Weights of a small masked spectrogram model: normuon at rate 0.0089, batches of 128.
Rows from block 4 of a small masked spectrogram model, named by matrix and row number. Rows with one number belong to one channel. Each number is 200 + 30 x the weight over its row's rms, rounded and kept within 0 to 999. All counts start at 0.
After each channel's rows are labels from the 100 clips, of 14976, where the channel reaches its highest value: "responds to" is what is common among them. Only what is clearly more common there than usual is listed. The data: struck, bounced, scraped and rolled objects made by modal synthesis. In brackets: how many of the 100.
# convs0: first 3x3 conv (model.blocks.4.convs.0.weight, 96x96x3x3, each kernel summed), inputs 0-95
# convs1: second 3x3 conv (model.blocks.4.convs.1.weight, 96x96x3x3, transposed, each kernel summed), outputs 0-95

convs0.35,218,198,161,224,156,152,207,187,240,146,244,192,170,216,200,168,242,173,196,208,176,203,246,225,186,214,193,240,189,220,227,200,195,205,208,210,261,194,243,195,206,235,236,215,199,168,236,188,246,182,154,163,192,218,228,200,131,186,197,188,167,237,208,216,168,201,134,165,237,201,195,198,168,200,248,158,127,197,209,189,197,190,256,236,173,210,173,223,155,174,189,211,201,256,207,265
convs1.35,179,205,158,218,215,183,203,242,201,186,200,175,162,217,207,186,211,225,184,244,216,188,234,162,170,144,206,207,173,245,206,221,219,194,234,204,210,195,266,166,201,190,222,184,118,184,214,244,207,161,210,276,190,261,188,156,186,223,162,233,223,148,176,252,221,179,169,166,185,212,203,199,161,178,163,191,273,219,213,162,214,227,196,179,169,133,182,185,167,227,194,179,218,212,181,179
responds to: reverberation (50); text has "room" (50); text has "reverberant" (50); scraping (47)

convs0.81,211,233,179,180,135,190,196,202,211,205,189,160,204,180,183,157,229,241,189,173,173,220,151,224,192,212,231,138,228,168,164,223,207,224,197,203,190,224,257,282,235,195,200,200,253,239,200,159,278,218,211,195,164,223,220,290,220,181,217,208,179,194,199,239,178,243,226,163,193,141,218,200,200,241,183,158,204,157,218,193,222,182,175,238,185,202,190,226,227,204,170,197,218,184,181,190
convs1.81,240,174,218,190,231,192,240,172,196,214,248,222,199,179,248,213,215,201,191,233,201,193,169,178,189,189,200,248,220,157,191,206,186,256,237,238,268,169,232,169,179,215,172,208,265,242,166,198,241,219,178,246,180,182,222,203,191,225,233,235,209,200,122,184,174,215,192,202,228,202,222,247,228,252,212,170,203,160,212,206,221,199,158,251,211,195,177,207,218,241,273,205,227,176,224,257
responds to: one hit (82); pink noise (34)

convs0.72,223,188,140,220,182,157,212,146,219,158,203,205,174,192,150,194,222,212,195,210,257,222,194,184,217,254,165,200,192,170,175,228,195,218,214,180,212,190,114,212,218,172,168,182,237,144,222,186,221,191,229,141,184,189,223,166,236,185,180,134,199,166,215,166,214,220,187,273,170,191,208,211,207,185,154,207,181,191,257,225,174,182,155,135,173,171,212,162,194,235,221,214,174,200,183,198
convs1.72,221,258,171,224,236,249,219,184,187,181,170,220,247,245,196,260,205,195,203,175,233,229,193,178,240,233,204,225,207,173,135,244,220,200,256,186,209,204,214,191,178,213,164,176,207,216,217,208,192,248,228,211,147,213,215,190,192,181,228,192,281,207,235,185,226,198,176,229,180,240,150,185,175,273,135,171,212,207,249,207,178,223,256,177,207,173,207,220,182,184,236,185,182,242,199,210
responds to: hard striker (76)

convs0.38,148,199,203,224,202,206,237,184,162,171,197,192,179,164,176,236,238,236,205,196,217,182,181,142,198,202,251,189,181,203,210,239,221,168,249,194,258,180,171,187,211,200,167,170,203,180,150,235,247,250,182,206,219,181,185,192,184,198,194,240,235,222,202,166,207,220,195,194,227,122,189,189,196,207,190,228,222,188,174,236,208,259,147,273,134,164,230,150,175,202,151,158,180,193,180,184
convs1.38,214,193,254,248,208,211,214,223,178,175,264,230,181,213,239,268,276,165,186,184,198,211,197,252,173,167,194,215,183,172,224,272,199,210,186,195,232,198,183,182,156,194,166,214,206,217,207,140,226,187,201,155,213,212,235,204,145,237,200,222,170,170,208,181,202,200,207,211,220,285,218,220,164,187,164,198,165,233,146,190,193,197,238,240,184,198,203,241,187,182,217,222,164,239,200,233
responds to: hard striker (91); repeated hits (45)

convs0.42,187,212,188,251,204,226,254,185,219,183,211,198,178,197,213,226,185,236,156,187,200,198,205,233,302,182,178,232,180,189,240,137,152,219,160,242,200,207,192,172,205,220,176,234,207,176,233,193,252,250,192,226,200,204,181,208,183,239,198,129,154,244,167,157,195,199,167,226,208,211,229,232,194,197,180,201,169,210,185,194,207,210,205,244,123,203,238,252,184,183,231,169,184,202,148,200
convs1.42,248,198,196,179,240,141,163,178,168,224,210,150,220,179,219,228,205,238,184,184,210,199,209,166,179,177,235,237,222,185,178,206,219,185,171,250,160,183,137,186,187,208,225,249,162,224,212,204,191,225,154,216,143,199,165,153,231,220,207,232,283,182,197,236,224,162,190,192,161,168,213,206,145,180,217,205,188,189,172,175,228,276,165,203,170,201,201,256,213,195,172,173,175,172,214,223
responds to: hard striker (79); clamped rod (45)

convs0.47,247,239,213,221,158,176,180,185,254,211,206,179,190,205,230,148,199,187,260,145,180,218,192,249,170,192,172,155,256,197,231,138,176,248,244,238,208,212,200,170,165,217,228,249,208,260,200,186,174,173,193,214,234,227,196,215,227,233,242,198,189,167,194,214,199,193,172,218,239,254,228,177,153,148,191,247,208,211,176,211,176,196,181,205,228,206,155,163,217,208,216,202,158,155,170,205
convs1.47,215,168,213,217,187,187,213,244,240,256,239,207,188,176,221,162,195,204,266,208,242,133,217,172,179,164,204,138,261,223,236,154,173,227,162,200,207,226,168,198,163,232,230,255,240,200,199,162,178,218,224,210,226,207,213,215,188,206,253,209,190,191,184,237,146,233,211,220,211,201,180,190,219,182,258,140,218,168,176,269,208,200,185,180,199,199,158,187,223,179,239,156,193,196,183,205
responds to: one hit (91); pink noise (37)

convs0.17,200,200,194,218,180,222,235,212,150,249,149,175,192,204,216,169,175,246,246,189,213,219,234,229,225,226,192,218,202,222,174,245,236,169,253,194,204,237,189,244,175,196,223,242,163,190,180,168,170,212,176,280,193,187,242,178,211,144,236,219,195,174,207,203,186,226,206,197,197,169,203,199,244,226,281,223,182,184,192,262,191,202,159,217,169,174,213,224,204,196,241,230,211,110,195,211
convs1.17,265,149,221,234,221,192,182,177,180,211,198,210,220,150,201,243,191,211,149,245,186,220,173,200,178,222,218,237,196,191,173,202,198,177,186,148,172,180,207,211,210,215,139,140,197,161,140,178,193,219,218,202,186,156,234,236,150,247,158,153,181,195,228,199,168,252,186,226,227,230,187,184,231,204,184,215,161,169,165,228,212,175,180,202,234,217,207,213,178,185,174,249,152,231,250,259
responds to: pink noise (60); steel-like damping (45)